Weights of a small image embedding model.
Model: 64-pixel images, arch resnet, norm groupnorm, activation mish, widths [64, 128, 256, 512].
Rows from block 2 of a small image embedding model, named by matrix and row number. Rows with one number belong to one channel. Each number is 128 + 24 x the weight over its row's rms, rounded and kept within 0 to 255. All counts start at 0. Numbers have three digits each.
After each channel's rows are labels from the 100 images, of 14848, where the channel reaches its highest value: "responds to" is what is common among them; "patch colour" is the nearest of a few named colours to the mean colour under the peak. Only what is clearly more common there than usual is listed. The data: patchworks of several textures.
# convs0: first 3x3 conv, stride 2 (model.blocks.2.convs.0.weight, 128x64x3x3, each kernel summed), inputs 0-63
# convs1: second 3x3 conv (model.blocks.2.convs.1.weight, 128x128x3x3, transposed, each kernel summed), outputs 0-63

convs0.102:114089107119113120115075138128086150104123132137127150120133183123128126143170129143151117092108182105147114134149156127114116117117146112134117104161097144090112075101124078145133129164096108
convs1.102:128109130114122114139113122143114141134113114128137127135134159138143136140128149131164144124089147155136113118154106172111134117154101109121113139125123125109178060168159142119140117176119112
responds to: black; brown
patch colour: green; cyan

convs0.15:124127136134145113129129099141120159127118145133182193150112127140126130158135153133196139118133136103156109121172170122178142108107159101111107153115111106146159144123122118134116126090092089
convs1.15:132134131124142129138144132138139139121125134134131128126140115118133119122127138124096137124134186140121123149174094205104135090183058084119180185142149148082177074183190116108129072108102138
responds to: veined; camouflage
patch colour: green; cyan

convs0.114:126082110122127120112081134128082141093126133133128151126139181115133133147169133145154110093098182112155103122151161119114106117108144114123117101161104141088112079112122088132127125161099105
convs1.114:124105120118113115132120119135119130136115118127132125148132165137136134133125145135158140135102137139126114113145100165109138118154109099123105140113117123106169049165152146109132119173116115
responds to: black
patch colour: green; cyan

convs0.55:124137111169155129115124131118117128143135155114172181117126149107129133135143138121170107107113142124153135111132122116114122130138119130141118110115173189100113101115195115184107104168164165
convs1.55:122127119123138129121117128131141121121125126130113120136127132117119117117127139129133133133124094120142115116107166073160128178094164170127098103135109117198089195078088137148134181128152124
responds to: speckled
patch colour: green

convs0.120:116167117124120161119087172111109139126142159156136157104150193129147139136167142136148117120120174145164117140139136127119110152116141165130110110155112149089126071107130087145159141148106117
convs1.120:133118124111104120120116121128098121141102123128131121125104164146126139147137136142185124130102149155133143125148129156100135122148112121134113150129123134135156116158161144118135118169139120
responds to: black
patch colour: green

convs0.9:128123125127144109122132095134127157122108134126184206145108128134124128156139150132200131118125140113163106118173166120163137110105157105108106151118106106142156141128120116137115116095094092
convs1.9:130132126123140128131138127138136131124125133131125126135132124121127120122127137124107137126129179147112117155176082200103130089182061072123172172136153138082177064184183118103119073112091132
responds to: camouflage
patch colour: green; cyan

convs0.7:128122124126141108121133094133126157121106132125184207145108128133125128157139151131200131120125140114164106118173165119162136110104156107107106151119106106142156141130120117137116115096094093
convs1.7:130131126123140128131138126138137130124125133131125126136132125121126120121126137125109137126129178147111117155176081199103130089182061071122171171135154137082177063184182117102117073112090131
responds to: camouflage
patch colour: green; cyan

convs0.37:127136112168148137120127136121115126150138150116174179120132140111131142137140144120171110112117140123162140113133121120114122130142118128143120111115178188103117107118198119175095103170169169
convs1.37:122129121124141131124118129131142123125126125132116121130128130121121122119124137132130131129123096120140115118102169075160124178092162171126100103139111119198085197075090131147132180122155126
responds to: speckled
patch colour: green

convs0.123:122078116130133122119055135133105137090132153136129157112144170120127139148161140150153111073087167114138097115149162112123103111104146113117117094154117136088117089117123103124117133138105101
convs1.123:131109115120113113122127119128121120134118116126126117155120171133126130126124137135158133139116145142124122113138104164110145118144118107127094148105114127110163056155156152109136122167120120
responds to: black
patch colour: green; cyan

convs0.117:128160123124151130169153114164138132107127161164137126149173096121150168141099153151121118130105064166060131147115126154138132164130140150132134125135159140134144122122153118134137165081141106
convs1.117:123152108132106134102168140092137100117125141103111110116106107112102108108125107134114095125166101078133149088097130099158119127134106142080116121128089160141107160113111134136128117115139151
responds to: camouflage
patch colour: red

convs0.101:104086118139133122117041134128108132102132158130138162107144157126118138152149146150148114073090155110134095115141151112123099105100138120112114088158118133084125087108127103119112128123109104
convs1.101:137116117118118110122128120127117121132119113125126115149117166131125129125126133129160129135121148150121132117131104161107143121137124109125085154108117128115157065146155154109133127164116119
responds to: black
patch colour: cyan; green

convs0.50:125137108167150133118126133119114126146135151114174180120131141110131141139141146120173109110116141124163137113132122119112121130139117128140119110115175187102117104117196116176096101169166167
convs1.50:122129119123140131122118128131141122123126125132115121131127131120120120118125138131130132129123096120142115118103168076161126178094163170126100104137110118199087195077091131147133181123154124
responds to: speckled
patch colour: green

convs0.10:123126136132145114130129101141118159128118143134182194147112122141130133157134154135195140123134133105155112118174171119179142108109160103113105154118112105151160152129122122134116127091092089
convs1.10:133134132124139128137145130138138137121126133135129127125138116118133120121128135124108136122132177139120123148176094199104135089183059083120178178144147145083174074182187115110128070106102139
responds to: camouflage
patch colour: green; cyan

convs0.69:133086108116108110138115098135134135121085122136120121111113148098099115110126111117130099105092136075091106108136140105098120087101129082105111106107066102111105120128084125110136097117089101
convs1.69:136128115127126122110138128144122109123143124145108112130109158122122120119139148121168138133095131164115116143166092140088153084161104121130126134123130140060179076169138174086142080183115136
responds to: patches: two
patch colour: blue

convs0.62:124139109167157126114127129117119129139134155114171180115125155105130131133145136122170105104111144126146131110132123114114121131134118131139116110115171189097111098113193112187112103167162163
convs1.62:122127116122137128118117128132140118119126127130112119139125134115117116115128140129134134134125094118144115114109164074161132179095165170126099104133108116198092193080089138148136183130151123
responds to: speckled
patch colour: green

convs0.53:127136113169148138121129138122114126150140150116173177120132139112131143136139144120171111112118140123162141112133121119114123131143118128143120111114178188103117108120198120173094104170169170
convs1.53:121130121124142131124118128130142124124126125132117121129129130121121122119124137132128131128123096120140115118102170075160123178091162171126100103140111119199084198075091130146132180121155126
responds to: speckled
patch colour: green

convs0.113:103128129133115153133076172137093146118136158146132158106146185133126134156162153140148119077100164125140113126148153120112115126110150132126103110155115143097131090080127075145136143127095099
convs1.113:141124131111122116132129125134103135145114118126137131128122161150138139149132142135172129132104160161142136126152122176103147119148108125127121157126126139122174084166167155123152116175136124
responds to: black; brown
patch colour: cyan; green

convs0.99:134160123125148136171146119164136132111133163162134123145176091121149169133104146148119118129108063166059128143122135150146129164126145149132128125135159139133141124123155122132130172078140103
convs1.99:127151113131109129109166141096137107124123140104116113117113102120109114115126109126115098125164097075134142082100124102160119130134109138088127124127082160141108151112112135139127121114132149
responds to: camouflage
patch colour: red; purple

convs0.6:126125130127143112127130098138122159125112136130184201144111121138131133156135153135197136125130135112158110115174169117172141110107160108111103155121111103152161154130122123137116122094095092
convs1.6:133134130124138127135143127139137134122126132134127126130135121119130120121128133124115136124129173144115120152178086195104131089181061076122174170141149140084174070182182116108121070107095135
responds to: camouflage
patch colour: green; cyan

convs0.31:127124128128144110123132096135125157123110136128184203146109127136125128157138151132199133119127139111162107119173167120167138110105158104108106152117107105144157143128120117136115118094093091
convs1.31:131132128123140128132140128138137132123125133132126126133134122120128120122127137125106137126130180145114119153176084201103132089182060074122173175137152140082177066184185117104121072111093134
responds to: camouflage; veined
patch colour: green; cyan

convs0.49:127136115170148139122128139123115126152142151116173177119132138113130142135139143120170111112119140122160142113133120120115123130144118128144121111115179188104118109121199122173095105171171170
convs1.49:121130122124142131125118129130142125125126125132118121129130129122122122120124137133128131128123096121139116119102170074160122178090162171126099103140111119199083199074090130146131180121155127
responds to: speckled
patch colour: green

convs0.100:132087107110122117114098128130082137089122123134124147135146180106140140146170134150154106105094178117151103126153163120110111122105146115122121100158102140088108073118119083133129131166101109
convs1.100:123104122115111118134123119136123131137116122130133126144136171137141136135124150141162143137099135129126115110149098169110143120159102099120110139116113129102172050171153147103135117177119119
responds to: black
patch colour: green

convs0.51:134131140171154149138138152139121125155163154128163158127131118130122139136130138122155127123133130112141156128133114137125126133155117118152136124118196184122125130127201149159102113167189181
convs1.51:120137139131142133147130135129144146138125123130142135125146130136137133136119134143115129128127094124128119125092173070163106171080158174128104099161117129194066201057089124139121170107154145
responds to: cloudy
patch colour: yellow; green

convs0.42:124138107166156126114126130117117127141134154113173182116127151106130134137144141122171105106112143126151132112132123116112120130134117130138118110114171188099114100115193113185108100168163164
convs1.42:122128116123136129119117129132139119121126127130112120137125133118117117117127139130134133134124094120143114116108164074161131178096165169127100103133109116197091192080089137148135182128152123
responds to: speckled
patch colour: green

convs0.126:057138115133096148115091139114141116128104130117163171127105155154112102144132143092174143113137090115124129130123118107118103127120111128130105152165112112138165141058118125102172102110112114
convs1.126:145139134102116119121146126141111121152107118136131132148110183152135151150146144140191145159121145143134159125126132132117153124134119131142096140138116158124134136132141158121138121157140115
responds to: black
patch colour: green

convs0.26:126126130127143113127129099138122159125112136131184200145111121138132134156135154136197137126130134113157110115174169117172141110107160108111102155121112103152161156131122123137116122095095093
convs1.26:133134130124138127135144127138137134122126131134127126130135121118130120121128133125116136123129172144115120152178087194104131089181062076121174169142149139085174070182182116108121070107096135
responds to: camouflage
patch colour: green; cyan

convs0.121:143123106099118108142104091146116137088109145152134138160170141135152168157158155183127130112123138120111127164127134166161119115133126120135141086136137131091120076090133077152138177137128136
convs1.121:121136124120127137125115130112095127129113123132116119105143130129141130128113123137140120116123125091125131096117148119124121121159075132102119124130119132126117143135120125114117114129155154
responds to: red; patches: five; camouflage
patch colour: red

convs0.103:124067137155143101134063149146110127097143138140099112116111120144111101123140111096107137083126138127087123118135120112129102161138121122140169066105147116101103111149161148163100125153150119
convs1.103:118104108129112107115139114141152115116131110117112111152118152112111115108133118134115125121151104148104143126097130085133095132103156117111080119112124095141110171107101152115094151129113123
responds to: black
patch colour: green

convs0.3:126124130129144111125132097137124158124111138129184202147109126137126129157137152132198135120129138109160108119173168120170139109106158104109106152117108105145157145128120119135115120093093091
convs1.3:131133129124140128133141129138137133123125133132126127132135121119129120121127137124106137126130180144115120152176086200103132088182059075122174176138151141082176068183185116105121071109094135
responds to: camouflage; veined
patch colour: green; cyan

convs0.107:128139097113103128141167171144137148072148120155110117168122113128132114201150176131128137117143146141106107131123147136098126167127129142113135089147132156107158092111136108140116137149159178
convs1.107:199124137131117125137132126123057142145149127073134151133141128144136143142142089070125156143130131113102131120093117128188111142135092105157151128153125115192113110110126129105099162089121117
responds to: patches: two
patch colour: blue

convs0.96:116086111111107119115090125132066138095119116133120142138144177110137140145172135146151112116103176107144112131152164123114116118111146107131124103150100140093105075113118078138126139168098110
convs1.96:123106126112115120138122120141120135134118123136133124130139166135146136134126154140163146133092138129132114108152103170112145124163096104122120139123109135104171061171154149103139120181126124
responds to: black
patch colour: green

convs0.34:135125137166156139143134151145121124145164162130163153137132104142124141149128148127152138123138128106134160139139115148116130133162117113153150127122192184129129137131193161152112110159186180
convs1.34:118140151132144133159140132128145157137126119130155148129158130139149133143118134146097127126130106129127124133096168083165099173085157171125113104164122137195078196067104124142118167101154150
responds to: cloudy
patch colour: yellow

convs0.63:127137107166155127114125129116119129142133151114174182118127150106129134137144141122172106107112143125152133113132122118112120129135117130138118111116173189100115101116194113184106102167164165
convs1.63:122128118123137129119117129132139119122126127130112120137124133119118118117127140130136133134124094120143114116106165073161130177095164169127100102135109117197089193079088136148135180127152123
responds to: speckled
patch colour: green

convs0.122:115083114131129124114065136129095140102128144131135160116141174123126135152163140149155114082096173113158096118146154115113101107101140118114108098161109138086120086104126090132122121143101103
convs1.122:128112118119120113126123120131113125137116116123128124151123163139130133135126140132159134134109144150127119119143101168107140117146115101124099146109121125109168049160153149113135122169115115
responds to: black; cloudy
patch colour: cyan; green

convs0.36:132123135164156137144132149146121124141163163131162151140132101145126143152127151129152141121138128105133161142140116150113133133164119113154154126122191183129129138128191163149114109156184179
convs1.36:117142154132145132161143130127147160137127118131158150130161129139152134144118135147090128125131110130128125134099168089165097174088157171124117107164123140196084194072109123144119167099155151
responds to: cloudy
patch colour: yellow

convs0.33:125137106166154129116127130118114126142133152114173181119129146108131138140142145121172108108114142125160134112132123117111121130136117129139118110114173188100115102117194115180100100168164165
convs1.33:122128118123138130120118128132140120121126126132113120134126132118118118117126139131131133131124095119143114117106167076161129179095164169126100104135109117198089193080090134148135182126154123
responds to: speckled
patch colour: green

convs0.127:126170132147167149149195146135131125126141169173133126154155135097170163158123170151129093159112134159124138130115114130130113177137121178139132101149127130095111086125127123127156143130130138
convs1.127:114145087116099111079135122095103080106113127121094097110067145105086111093132108135139094133149126111109148119121147122123112135143123119109114134131126128170149177147133129108106139127137142
responds to: red; patches: five
patch colour: red

convs0.75:108143102112140120115129103103122109124100130134100094147167163108163162151130159162115107093092138143125117133108108127102109154116110149118119122140080095108125096098088076106162122113086099
convs1.75:123137119115124116122131117123122125126118120121124121123123138127129125127120117119143122126119148109098135088149096145105106101137105080110105134095102118105175114165141119105085110135093114
responds to: red
patch colour: red

convs0.58:135125137166156140143135151145121124145164161130163153137131105142124141148128147127152138123138128107135160138138114148116130133162117113153149127122192184129129137131194161152112110159186180
convs1.58:118140151132144133158140132128145157137126119130154147129157130139149133143118134146098127126130105129126124133096168083165100172085158171126112103164122137195077196066103124142118167102154150
responds to: cloudy
patch colour: yellow

convs0.17:125126131131145111126131098138124158125113140130183200147110126138125129157136152133198136119130137108159109119173168120172140109106158103110106153117109105146158145126121119135115122092093090
convs1.17:132133130124140128134142130139137135123126133133128127130136119119130120122127137124104137125131181143116120151175088202104133089182059077121176179139151143082176069183186116106124071109096136
responds to: veined; camouflage
patch colour: green; cyan

convs0.25:124126134131145114129130101140119159127116141133183196147112122140130133157134154135196139124133134107156111117174170119177141109108160104112105154119112104151160153129121123134116125092093090
convs1.25:133134131124138128136145129138138137122126133135129127127138117118133120121128135124110136123131176141119122149176092198104133089182059081121177176143148144084174073182186115109126070106100138
responds to: camouflage
patch colour: green; cyan

convs0.46:126136109168155129115124131118118128143134153115173181118126148107129134136143140122171107107113142123155135112132122117113121129137118130140118110115174189100114102116195116183105103168165166
convs1.46:122128119123138129121118128131141121121126127131114120136126132118119118117126140130133133133124094120142115116106166073160128178094163170127099103136109117198089195078088136148134180127153124
responds to: speckled
patch colour: green